Weights of a small model that predicts nearness at each pixel: 48750 training examples.
Rows from block 9 of a small model that predicts nearness at each pixel, named by matrix and row number. Rows with one number within an expert belong to one neuron, the router's apart. Each number is 128 + 32 x the weight over its row's rms, rounded and kept within 0 to 255. All counts start at 0. Numbers have three digits each. After the name is the row's rms in percent of the matrix's.
Before each expert's rows are labels from the 100 images, of 14848, where the router gives the expert most weight on average: "place" is the part of the image that holds the peak. Only what is clearly more common there than usual is listed. The data: rendered solids tumbling over patterned floors. In brackets: how many of the 100, against the usual share in percent.
# router: slot weights (model.blocks.9.mlp.router.weight, 8x192, trained with AdamW), inputs 0-95
# up: expert up (model.blocks.9.mlp.up, 8x192x192), inputs 0-95
# down: expert down (model.blocks.9.mlp.down, 8x192x192, transposed), outputs 0-95

# expert 1
place: bottom left (36 vs 14.1)
router.1 091:135068209130143111072194109117158160203127148115167102153167124145163045105088156096155166085157137126131116103161105080117134137180118122108124114072099124046137137127139106137145092087228133110110173156152126125119149162125161212112188188101081102137113122175125086110103137141092123093
up.5 100:113130135129126103121096088161075130107108127137157166142132242093134184112135085090217204193126142154117160132165114134125123107143144159172139130119117189106182091133101143107131119106083158104130111169109124141148117076086095115152082077147120125124135095107142173107137145066136116151
down.5 097:149086148139179151180162159116121174135137128167140067175151113123076155217094118114172150157137113136112158099111115027130083122107136107163149118116165129129145154208153085118166129126142063083118118151160132101190124119136117075168111143186140139142092116137110159170136103104140141138
up.6 107:094141149144055123088097153098149129102178146092134085134114143171126178109140124107089107161148118077119161118153147086131187141135103114116165119155113080126135095124074120163095144082152104150140084210087115174124120082117134097182118076184173166186097115070167135199144081172105162114
down.6 109:129166157027151164089135139126158127129101137112130186125155154105229138142139137120165153098111152138123097109150125087073153142109153140120149157135119155109170132119131101122140151120088134069160145143100120019121172112126105173123194116157108148132158075089075128076141117135114079118
up.7 095:156115108091161157112131183118136081137121135097159126082168127126125119137066152095147118076154095125201135143171080133080153132153137086097105082139255147144143117156072200136117159112153093101191144110161150090142094126114118138156107106143136159101144129148098080053080133112117129094
down.7 094:151116154146073128133145139124087151090110135123129170105101104159132157151173074122157128093113158099142123120154099171155111087159104122195099177102090155117120151113129137127147099028119144132135090121106116137120231113152129110144133079138117121149130120188202071129128088092101100120
up.8 104:126100118169129101157183093158140111111193192129078098085108101119123167109087145143095155145144108142142097124127102147150090119124092144151184097077077119114156118154154108120181103107112105101153092131098160149114136079119107113078115213181123159106163196112088100173141116129076122153
down.8 102:145185108083121070169168133136149152106117169133096080110096164173115135142135160110202126106095135108084152188169123162163185114120118111153134120091124191139167156128141155132185182171139122177085198182143188089174137183085130120075158140131118158135126160158126100153145089146135104176
up.9 097:102071106110096178201196097167122127111097179125167150093128126073153140143140153182092096137185122130134159160106127124110150150105150094058100084099180129093156178093125104081106168180073103122140144146131081115106143068093102110168122081099153136146183138119124177086103087072129103163
down.9 109:107147139081112124117092166077141156131110098080118097136117132154167118052159152088082115135151184147091126109129082114069101158126140102128176175182122070124147133089120110147125135096134119102127145059122073092153158146116102124102160140096126111110184128120135217195119108186080118035
up.10 100:103087139180109076138126026120190121090121191119098133089165142138115155072107159100128108161056115149089117184160124082186162147098167128077164180103147104150186097134203082122118145182151117096151128059119167102157080086165102139090128148105100114097106164130159139136134127094172163119
down.10 103:185112124155129098151163116106165112120099140097119108128129120154155091192164147138160156140097180099148096103113153131134144124124098107148145148147135184143168174116163135195188139164162066190135127139179153094154080193142134098138157113066175106140111164117121157167178124174072119112
up.11 107:109146126149163123165099147164116083166093102154190193104097110152111112178148076116085072114078150133096152179174144173173126174114098138161090103168142188143047102123110093106056137125115163211143114154142098158111187178135106126129132107079147172137150167106133118100124136122165176167
down.11 095:120096108161109098108114108204162140126102127126098114100159099104156133130169071126138171074097138114070110095130135132134155125142128132122114125145130163113087116120109097136111109116103131092090082112131156121128137076101134088129129123053136157175202181114136140135150145131163073095

# expert 0
place: top left (40 vs 14.1); top right (35 vs 14.1)
router.0 102:148158098177098129139105153145119073087136146090159125143156070085130126134128122173114068136116127129145128110152129078135165114094188133082118115112119088158120151094186156066135097117108118102134144174210126141123118123117112064153124171144146146148122150177123121152146092128127106126
up.5 098:144021133140154127133135173139084172129153154123100140138105127131123132129122137124113189122228095194152162130125109110109098073124171175149091152111136129135115070142121073132115138109165120069127116114134123137096212107127161139108181156102091117050085078176117109121132052104096207114
down.5 095:130123139164138150116128099158067124132137066141120142073157163115118102187093105131173097096057175137079130068088123132095107170110122094171106152124147140125139089121117164166139080097120133095137133169073140046173161130114114089157109156136074161161052092119167142097162079086144094090
up.6 100:148129142080102132125120123121136099144078146120197103138081115122073163055160157121077134110132157056129155103121139122144104126102144112132070069130110126098154108096127128148127069105131173175128120145112094148178133113173170184156159228127138214106128131091155088122143192139087163131
down.6 102:087151116164141128075073098121093140123132136110080139120095128111186108152121079127131135142121083117117134102111137123152144120149154101107064122158112154127143149187130185129171084059123126144127113156126139174178214137132209134151114073102119140105184112184122159127096127149158146076
up.7 102:189150082111135095151144094151123088178194165127190075138117143139164198109149104085086133098090083156124154134153116084098128028145128149103157209084114127194125103124142117174157136090121108117131077150116101119159141148120133152113124112054106150199104164119197096115137147164174148151
down.7 100:137061112126125156134094155083137093187123096105123160154127130119128159187161104171170121108133129146143180068114098105151129129160094155120148177128182152126154156113136123137117137091138149168144103132155159126082096110171199142123093139113055146155209132189119151194127104123151181139
up.8 101:174098111129135071110125078154047193138146130132079117158154151137231146095129159145103159123139142153128123111182102117050186168124150180121153129143131159121090107092139164129111132155155185166177167155111107105128108124098136126145124058123129180097142077212120116155103200132155098129
down.8 102:175126134097141129147137144121106134085126148116203121098143166108161128112153132132145169124175111177096122133173165146081157150147119089144111164121114145136128105146144078155133153130165125193200133133098072122147110122154092172090165138180071121118225145160121164171054131107095126143
up.9 103:149169140121100116102079108086086183164064098132123140115154110179110091098179116145123167128105130118133087137104143108127126155138136118178093134083105160091092110154076069091184157154123080187135108143084120172161150200126129112135068195143135129166109158165126153101077172183085051079
down.9 108:032150155171107108169040111096182072134139146177159179120104117112129108097114132072174148117162111140170163156155146106129186147120087141067149113134146114117175114073087126092110103063129117113191172156124113107191153153141103159168118114171129142119146157119118144162148120104106199113
up.10 102:095171134089149134080175125055154128125160076133112141096137120160094161086110143103102126116107159156102094141126121174089101083154117091086083106128073143089102134167194117218093143124137152097174128101119155103135112110098118160081138189170131089121093178134155092193125103141128139142
down.10 112:146105149130186113133139146106140133095160167087158143163119120089158118108103164080138147174058130092135101207073143127122153123181097107159136110107166100140146118161164139081081123105154094085134130092102073022080145139092117110143184089181129104125146129161154081133157172120137063101
up.11 112:084136108102168091082199104146152143087141117177113126134133191091166178091109166094064139090077059087111120165065151145061131105167131179175104194135144126160108132100092100173137123127117199103125112118097124109096107118142080125129108103164137148106147122082179147156089209149143158119
down.11 113:144086099116125159138137130112108155127120153121162081104092165186152127145139184147170102104151079171160097122131180174066100124129119170174067137106183115120170132153139141180188155063109117159124129107146132149151170113140091108085098130197117146142163145178060101148102154105161090158

# expert 4
place: top left (44 vs 14.1); top centre (28 vs 9.4)
router.4 118:120151168156120124136110127128115113157152163034130139137134090123159161140060135178135138138133084137175120101118119089107160127117185132155161124120136142108163140119158132101143076077091157094138130202141111157096146154104096102143134162149132149158134128151109133133131147137144103115
up.0 102:119027130123132193181165161185149077134128116133097124170057129028118134148167092088132123077154136150101158112120192103103076112097087111169087080106135171146135083135107133185106112066184138151101069137104133121128155083123152097140105138142132126138170082088112133176139144083046134143
down.0 103:116208066145114176159113121134119155148151155137165129153117078067114138081125183156105080126175160129089120115058075133171153178140092152167095127082099143064139129118131127156138159117095142152133162186102134094119123177129094123142194158085105164081111148029149108139140069137139105125
up.1 096:107084140163119103126074134071063139154161091129190140030169187134154171145148088128100092057202151128111123153125107080162143130119152121162138138154125120100153174149054140197086147125130144111135109121141086095106088126114108144106139135174097152158115153129130135073117137157080129160
down.1 091:104086131150116075188075118146152179126123138170121099116139136162114146112078106100167173109129103138136112174150112096128154154159154131141113162117168158147153069121160124138152086099120092127194120145096107154194162118173124094130074126170148119072195074180107119118095106165142112087
up.2 094:165112132114155072109071129055102132166051092136128131132089145147086100120172147130165112109058191131124106131138159102112164152177183101048172080180088107166141106200168091115126127176089087100058126137078165183162083110125147156172114138177126119150113104116167126182158136088162153160
down.2 112:149176155124123120141122124149098129151168120194164088140149218110161124122101072131135071147133093119134120118127101142120110098116086152153058191107129157102170077126083031158076100151084148121104129115076134103106144162166137185123129155131118138113163135131125118162128109138163161133
up.3 103:181100096164191145104143178155152154096127106137192097106127136075129153122146095107134096146108152160132158148150104103116093153045142108119101188080157144127057136122110163196074122136109132201111093140137097120159152142102161129134131094159144122117066153100131080128140167095195133154
down.3 111:115094111099202050178144120158161104158109160121127141132099069152155104132056160150121163178056040115106125119120124111126122096127120120115119096123126113114156115135066138147141103164170144103132189111113103127125157129166182152093147098129150100126145111147058115203125102169085101083
up.4 101:151128098190151083140159055083184163077109162120126108170125080150117167141167149104124136071103095112148082138097159119134081064115094133147128116132143148136157111150147069112138174159159135107152211140125130144145155089109139135148177107183169123098151129167103121158120099125201139107
down.4 103:163200061142088156059148133107090141081152148118116124169162172115133140072145086105143150123193153120131128096133101095121185121075139115103110148064156160082056135088159135137111117129145150143118123092106064111124193079100153127121156145192155119208097096150099175126110148117108126096
up.5 107:087073084142143105079163116126139141149124126157089125126139075070119154151162131156100083134057152100111107146181106141148133136096098149140129154160115118110136115077161095165112183141132106131068119105119162159136128093128126146136129064147154124107102118086129141170083166129139151156
down.5 136:197106141127162121147093113119064113099110136140119110091072162146120089097097154174125168118130119140138079135141116110172144136127135083124140138072083113117111135147144076147134145179180113087124134135087081116174089087159129106165115173186111169152058152125112133121130089089078135146
up.6 103:121113137187165113120124162053109185153058166106134159127174093120120157113135162140116096166109177140104075166107168112121135116197174126165131154096108138075173138136083095154055153150181127143103103126128153199128139228139107098102062108187168087113151111115132079162162119156052126128
down.6 081:138195185116129094109123164182145109162104155116098121109128142155111165177110079146086096161172061145172154083130171099097138073175169091088071133082134128123075086118084141114173125124114163095115089071153102161129131154108095133143154131117179138110138100124169112174147119145190147079

# expert 6
place: top right (41 vs 14.1); top left (32 vs 14.1)
router.6 111:121121111190128111107120111114138091141156063108134138132140118082152134157011133102132113120145074122197144107169069122085133126125118097127169112141105176110117115094153147102134142187142087135168134150194122141109126144120120171108137159126124167165120117179090118126111148151124102122
up.0 103:134200171131121152103099162136084134113128154083165154143142119122071108168126128148158183164123137135148142167091115161126126160126185110134108104043163143187157135130114139117184094133185120195157180090137130142101102147137125104104165092105135111157106159140074129107147075120141162079
down.0 085:075124134168108127178103180107172102122070176103118111124168121120117175110121089135122141170150135139106130159107168159196151162109147097153129135180153162060161143156117064125121160141139164111145037127142165177131100087129112152130154088143155157128129197218153136198106074108031150150
up.1 089:100140129128106104092159163149078122097097176139080113128150109147056104125160119108034162073072087122133126150077138149130115120117131146142090119117107159150108134135186137151153120102198103159115128116081113072097085120110050141186158104102103095138091139159158128102064094127097186115
down.1 094:074126054106089171169138150143142115133093151183123130131167152088109143081076123000191115123139130142149128124062155172135135104168133134127128172146110133123111097142100156196102078125148116131163109089112103144091152193153141120099164129127151173137129103151092166131097131187149055105
up.2 098:162154113125161162113122171132157098139144145127130100102133091124146108106106132190149095134141157101171173066172142098120085146114114144123070139098134162126151197082162173148096056092138149115091096183145077129144127094173108139079108107141139086136134153171144149136142113173147105137
down.2 080:160107121150136145141134130117179112147108138120049145122112170101161152164129125143145064116154135072135123100138177134134086186125126109105113108146124073130158196092112115099143134133138121130101180156145088190162099101149155111124112130137167079121066160184139080165118140172122122169
up.3 096:163162114102160115138110117172096061161104165130133114181116150091137173126160115130109165089123098128153103147116145075057115095135082165141164068076083170130110137136083127087087165099125103085117086109059108157177160112128124107093093146068118140165117201150123181123149167148129114121
down.3 106:110125109114138134097106122171123103221170135144177108139098158117169163139127120047122080164131117112079122094166237132146171157126111141126161119126143159138126119065191153187084093100188111146066147162116135164078111095139120109109104151121117133135149133128096152183114097127156129093
up.4 104:139107105157079144110056097099146099097080125131120162104189129127121113137166163132163109135083167119142146146117134068122174117132079132095170090080179122111093166156098204167156157131157152133127122131149136095224132130114140171137098090096123063166168058123138106150156097142156134134
down.4 103:174136146117102063131142108102127130136146138138084116085102199120128112081114147129188087083129119107099113146100082124140137128162175147146164170126163108196145158138116134065140140089141053101167129122152100201133115136166160088169212094111143135090101094120117122127148149130146099104
up.5 089:086140114130100095115121127090111116150116152118157095112126150117123165114138123146142164131144124136125066121100136128099148082123143222109128123115107067161133163143104098120131120121150153165123116107107131132126144097121076120089164014154132091150176108114155139109125165133061107126
down.5 086:092172083173128101174131180168145107176086122157102117153125088124067136079133066198117181106113124174149075115132161198164096057111146127113161097109203113133131133151078128105084090115198157122141082159144095062166226068125131130135090116141151117152079122158102166109169103175138140153
up.6 096:118216121092109086142104102146126127124170138177125107109132176149159136117150102081122137097152131085111115197076146139071109062119137083152139153175190131149113177113093064117122085126148093087112143140075065114151158135137103122106180029161073103159113128088120164173128142135103110155
down.6 110:147115083108131121118133159138135119148085097109122153144159088149151123138114147048130145085142079100111131115183180138148152093129118141108132131135109143159145143134090181133069121091155100121168133136141090157156199158138160082139132146163117124113102088176148135146139109112132104175